config = dict(
    loss='charbonnier',
    activation='relu',
    weight_standardization=False,
    blocks_per_level=2,
    attention=False,
    upsampling='pixel_shuffle',
    momentum=0.95,
    batch_size=128,
    lr_schedule='poly',
    final_lr_fraction=0.1,
    adamw_weight_decay_other_params=0.01,
)
Rows from block 7 of a small image inpainting model, named by matrix and row number. Rows with one number belong to one channel. Each number is 200 + 20 x the weight over its row's rms, rounded and kept within 0 to 999. All counts start at 0.
After each channel's rows are labels from the 100 images, of 14976, where the channel reaches its highest value: "strongest on" is what is common among them. Only what is clearly more common there than usual is listed. The data: rendered solids tumbling over patterned floors.
# convs0: first 3x3 conv (model.decb.0.1.convs.0.weight, 128x128x3x3, each kernel summed), inputs 64-127
# convs1: second 3x3 conv (model.decb.0.1.convs.1.weight, 128x128x3x3, transposed, each kernel summed), outputs 64-127

convs0.60,219,190,185,176,192,208,224,202,213,251,194,186,164,164,189,210,156,178,181,217,157,190,200,223,219,231,202,188,200,204,217,188,198,179,205,197,186,188,191,189,199,195,198,173,186,204,180,212,196,194,182,203,222,183,237,197,217,223,203,99,190,165,187,201
convs1.60,225,203,230,224,214,191,240,189,183,213,192,186,193,237,194,204,211,210,179,197,180,146,212,219,190,213,195,213,197,210,192,173,195,191,190,222,198,212,214,196,197,234,222,219,193,205,214,232,177,146,169,218,196,194,179,215,202,185,197,217,189,201,207,206
strongest on: cube frame

convs0.29,179,182,178,205,209,223,213,199,199,237,207,148,229,189,165,162,175,171,190,204,176,173,245,229,210,190,152,195,193,200,210,192,164,205,202,246,195,214,156,201,214,202,197,197,221,205,183,176,206,173,223,206,212,200,194,183,197,180,190,216,212,214,223,200
convs1.29,166,234,208,203,190,225,194,203,208,195,203,185,217,179,213,211,186,193,244,184,226,183,152,195,203,174,209,201,210,209,191,218,199,217,198,169,196,219,236,201,205,196,173,155,204,212,243,228,186,225,170,202,171,197,181,189,219,197,232,207,220,202,188,182
strongest on: jack

convs0.114,193,167,203,194,192,195,206,196,197,232,212,188,168,175,215,178,181,212,197,217,204,206,209,188,208,209,196,211,194,196,184,206,212,217,226,227,206,245,202,218,180,222,208,227,169,225,199,178,209,180,202,207,182,143,217,202,210,213,215,166,182,218,230,204
convs1.114,230,201,221,215,192,178,214,185,208,204,238,194,192,237,185,194,203,217,193,176,180,169,195,219,167,184,213,168,200,218,197,199,192,173,215,222,247,167,179,204,228,179,184,223,201,190,210,214,217,212,196,194,241,169,218,223,208,213,179,201,234,135,191,231
strongest on: jack

convs0.73,203,199,204,186,211,214,202,183,157,176,205,170,184,207,177,196,195,207,186,192,175,148,242,216,188,213,226,201,206,254,196,216,204,185,207,186,196,213,166,210,204,178,202,222,193,201,185,215,192,200,198,218,251,185,226,206,176,195,220,196,201,178,216,176
convs1.73,224,183,175,186,156,195,218,192,203,195,212,225,224,195,196,219,202,225,172,194,204,218,201,209,231,185,168,185,207,179,215,198,197,177,227,197,204,237,204,193,207,176,190,193,178,218,212,193,222,216,172,197,191,252,186,206,207,234,150,210,199,218,196,216
strongest on: black object; its colour: black

convs0.113,171,175,211,179,173,180,201,192,195,156,210,177,205,195,173,212,152,204,196,197,172,205,204,194,147,224,224,173,181,205,189,204,188,214,208,193,204,226,191,200,228,189,171,204,203,163,184,230,205,227,197,199,180,200,233,181,193,191,190,194,194,199,192,192
convs1.113,215,171,195,214,181,222,194,200,205,198,195,211,185,186,190,221,180,199,200,207,207,206,130,271,198,232,185,205,230,156,190,184,184,204,176,199,186,210,192,220,160,193,203,177,172,174,188,194,180,220,191,217,186,224,170,207,225,200,174,196,218,193,208,212
strongest on: count: one

convs0.97,185,172,219,216,218,207,194,213,183,205,204,190,177,182,197,211,205,200,215,212,211,205,216,209,227,193,188,189,216,225,211,197,191,207,188,208,185,209,183,183,210,221,205,201,148,183,199,201,205,192,187,222,180,117,194,180,180,188,189,177,196,195,186,195
convs1.97,217,178,184,181,213,197,231,174,194,228,184,219,210,227,200,179,243,178,204,231,161,196,200,164,162,212,164,190,160,197,204,174,215,197,220,202,225,200,205,204,244,173,171,196,207,207,164,185,196,198,203,196,213,225,191,201,202,203,215,192,195,213,206,188
strongest on: count: one

convs0.50,190,206,187,202,235,195,202,212,197,181,189,162,199,189,189,131,180,158,216,221,202,174,200,205,222,193,183,186,201,204,177,207,189,238,195,202,191,240,165,177,196,189,184,187,174,200,193,160,183,234,200,183,237,209,201,165,219,210,224,164,185,185,237,196
convs1.50,215,177,211,152,209,165,196,217,183,205,192,221,193,215,229,186,203,202,214,187,227,220,214,188,199,185,211,185,224,189,214,203,231,210,197,216,199,207,204,196,194,212,210,199,255,199,208,178,218,215,181,198,189,232,185,196,268,181,190,211,203,190,204,217
strongest on: red object; orange object; its colour: red

convs0.79,169,200,192,191,189,247,199,176,215,202,228,191,221,175,193,186,168,233,204,215,182,222,216,188,227,208,211,222,211,198,214,186,194,203,210,180,177,202,193,224,241,176,193,231,200,222,215,163,199,182,202,191,195,211,184,222,202,217,208,163,181,215,234,187
convs1.79,221,185,206,242,197,169,191,163,208,195,207,193,194,211,190,214,207,203,192,174,196,220,191,178,208,235,193,234,204,200,232,174,208,195,196,190,172,201,198,207,218,244,238,166,175,183,184,216,234,233,193,235,187,181,171,214,244,195,202,227,186,195,170,195
strongest on: cube frame

convs0.23,192,221,214,190,216,207,202,195,194,184,196,232,223,206,190,183,187,217,186,204,199,175,151,195,180,191,196,193,181,189,189,217,209,217,173,165,218,179,161,198,203,141,192,204,222,222,166,202,214,209,201,179,218,251,220,185,206,202,197,197,166,168,210,169
convs1.23,183,223,199,217,178,224,191,180,209,191,196,159,203,192,198,221,242,193,187,178,215,273,227,183,197,209,202,201,187,193,203,201,192,197,198,198,217,215,222,181,225,248,190,221,210,188,183,196,236,197,188,197,215,140,203,196,188,216,213,208,206,218,211,197
strongest on: jack

convs0.47,199,219,197,193,205,186,210,193,184,231,201,192,199,165,190,182,144,207,207,205,188,193,213,174,198,226,212,209,198,169,200,168,190,207,219,202,196,203,203,191,215,241,216,191,211,191,167,186,189,198,247,213,186,208,189,236,208,227,197,233,182,216,221,178
convs1.47,181,189,211,211,183,187,181,190,181,166,166,226,182,209,189,222,230,214,190,232,201,211,246,205,192,209,189,175,189,200,179,196,228,195,185,206,191,214,155,181,196,224,224,226,180,214,171,165,233,211,179,170,220,200,234,185,219,228,175,205,184,186,250,210
strongest on: spring

convs0.125,208,212,244,178,170,193,212,200,187,201,201,217,167,191,188,205,195,191,206,182,221,162,207,199,213,199,198,203,66,220,209,189,200,183,167,173,209,213,201,229,208,202,192,204,216,197,196,179,189,185,183,158,203,192,202,219,205,233,217,188,184,208,192,219
convs1.125,175,194,163,179,208,213,198,214,248,192,216,208,232,192,159,185,177,206,173,203,195,213,198,194,191,209,197,183,178,235,185,204,222,209,188,166,209,212,229,219,178,172,197,226,211,181,214,191,198,204,207,183,202,222,201,201,181,199,191,194,180,196,202,214
strongest on: count: one

convs0.61,196,193,195,219,184,186,183,212,195,187,196,198,205,175,184,230,170,186,188,212,198,140,206,235,192,170,189,176,161,210,208,241,195,180,194,229,177,208,170,205,206,189,208,190,182,207,230,213,223,188,213,201,220,202,216,182,195,207,191,191,216,185,243,215
convs1.61,185,200,229,183,244,231,202,218,208,219,196,215,220,205,191,171,211,180,183,190,180,200,217,192,195,214,189,201,162,182,184,168,231,197,196,198,191,182,224,217,144,166,191,207,218,193,204,200,175,185,169,198,190,231,211,166,181,178,229,181,187,233,213,197
strongest on: count: one

convs0.52,174,179,199,193,205,177,183,192,197,209,193,191,166,165,224,170,195,169,207,216,197,163,183,178,210,222,195,174,218,209,187,175,196,219,235,216,200,201,230,215,217,191,223,227,205,225,207,199,213,206,209,206,182,202,219,202,177,203,218,216,160,185,164,189
convs1.52,203,223,220,223,204,195,237,206,182,216,183,188,208,199,171,231,209,216,195,175,185,225,169,192,220,217,216,224,206,168,201,197,249,189,224,179,211,202,203,215,198,179,210,217,212,190,165,219,193,162,222,189,191,202,217,190,209,199,220,201,169,224,227,192
strongest on: teal object; its colour: teal

convs0.49,137,178,203,175,198,190,196,175,211,184,210,189,212,160,202,201,184,198,203,242,217,195,214,189,177,206,163,198,204,212,220,170,188,186,173,196,173,240,179,186,196,187,196,216,200,192,210,197,238,170,176,187,204,181,200,221,190,185,217,177,193,191,258,209
convs1.49,226,199,231,221,199,196,203,230,173,211,237,194,198,199,196,229,203,239,185,206,174,213,271,199,159,194,228,213,217,215,172,206,205,170,208,205,211,192,240,205,208,165,206,191,198,174,210,173,186,192,178,237,220,227,229,196,214,198,206,222,205,193,199,195
strongest on: its colour: black

convs0.48,188,188,229,165,184,213,237,191,191,219,177,234,165,179,194,216,160,210,180,208,171,214,186,198,207,200,180,180,181,199,186,202,155,206,195,181,202,236,187,200,212,204,205,207,216,222,165,206,166,191,182,223,186,199,241,239,202,214,196,137,200,189,161,175
convs1.48,162,208,160,182,170,196,171,222,191,197,169,211,216,200,201,225,198,222,184,222,222,170,198,180,185,178,230,202,180,159,203,219,219,215,192,204,205,202,179,220,159,172,193,226,194,171,201,185,204,185,204,204,196,225,175,211,156,189,162,198,205,211,192,222
strongest on: jack; largest object: jack

convs0.9,175,166,168,173,216,221,190,210,191,211,207,196,170,183,201,187,203,203,213,181,185,217,209,202,191,128,165,215,191,198,197,207,210,222,225,186,212,220,217,209,195,213,185,230,183,210,199,192,234,199,219,224,184,138,237,203,208,195,202,195,205,203,162,224
convs1.9,185,214,203,221,243,188,206,180,243,197,197,183,187,192,173,232,239,219,196,206,222,180,214,202,221,218,201,236,185,188,175,182,215,194,221,187,156,190,178,213,227,240,181,163,170,182,182,189,220,228,203,205,224,182,193,214,192,192,235,213,192,235,208,206
strongest on: red object; its colour: red

convs0.96,158,185,169,155,210,190,203,193,189,202,193,196,182,174,166,185,167,218,195,233,196,203,210,188,211,203,189,160,226,196,229,175,188,193,179,202,169,209,220,193,208,149,206,230,184,204,226,192,204,163,164,201,215,218,191,182,193,232,218,188,216,168,167,192
convs1.96,169,197,197,183,215,199,201,205,184,212,220,179,183,220,227,244,177,174,174,198,186,239,224,221,209,246,186,202,215,200,202,171,216,208,240,211,223,180,191,184,196,227,204,202,222,197,197,193,218,182,197,204,200,212,189,212,215,209,152,190,163,196,202,213
strongest on: cube frame

convs0.24,204,194,199,188,185,184,167,205,167,193,178,220,185,210,194,175,203,210,194,213,209,186,201,196,197,185,206,213,162,179,198,204,222,224,124,189,195,210,203,249,206,202,204,216,207,203,218,193,168,193,209,219,191,215,225,176,221,234,199,191,187,177,181,213
convs1.24,167,214,225,197,185,179,219,194,201,207,212,176,186,204,214,221,184,215,195,185,166,221,192,184,193,190,169,148,181,174,202,193,181,185,213,228,196,212,186,202,172,202,183,202,182,201,193,202,228,198,192,189,178,212,200,231,190,185,243,207,199,177,217,230
strongest on: cube frame

convs0.71,197,180,185,172,191,207,192,189,202,205,208,190,212,175,181,224,203,164,197,190,201,141,214,223,188,186,216,190,202,219,201,211,190,210,219,194,185,194,179,228,190,177,195,236,188,198,206,199,214,109,201,197,229,197,200,204,173,192,185,189,197,200,207,207
convs1.71,207,227,164,224,162,218,238,211,204,214,211,204,215,205,220,197,164,186,210,204,192,203,198,208,161,205,173,220,212,184,213,213,193,197,222,204,173,206,220,207,229,207,196,224,187,193,212,200,185,227,171,199,186,184,182,208,169,181,185,225,197,192,178,212
strongest on: teal object; blue object; its colour: teal; its colour: blue

convs0.104,175,183,194,202,166,212,190,188,213,240,172,198,167,176,190,172,203,175,211,192,157,188,181,199,198,208,186,193,210,194,217,218,189,181,213,171,223,198,178,211,234,199,192,183,212,210,229,189,214,173,208,191,201,205,213,232,195,201,214,150,208,182,186,194
convs1.104,193,236,214,206,218,155,225,181,178,177,215,172,165,229,192,224,198,210,192,190,195,181,229,224,220,211,205,186,199,187,201,203,178,201,196,197,182,197,242,210,191,196,213,199,176,181,204,220,178,179,255,223,221,214,187,194,183,219,193,174,205,234,206,186
strongest on: jack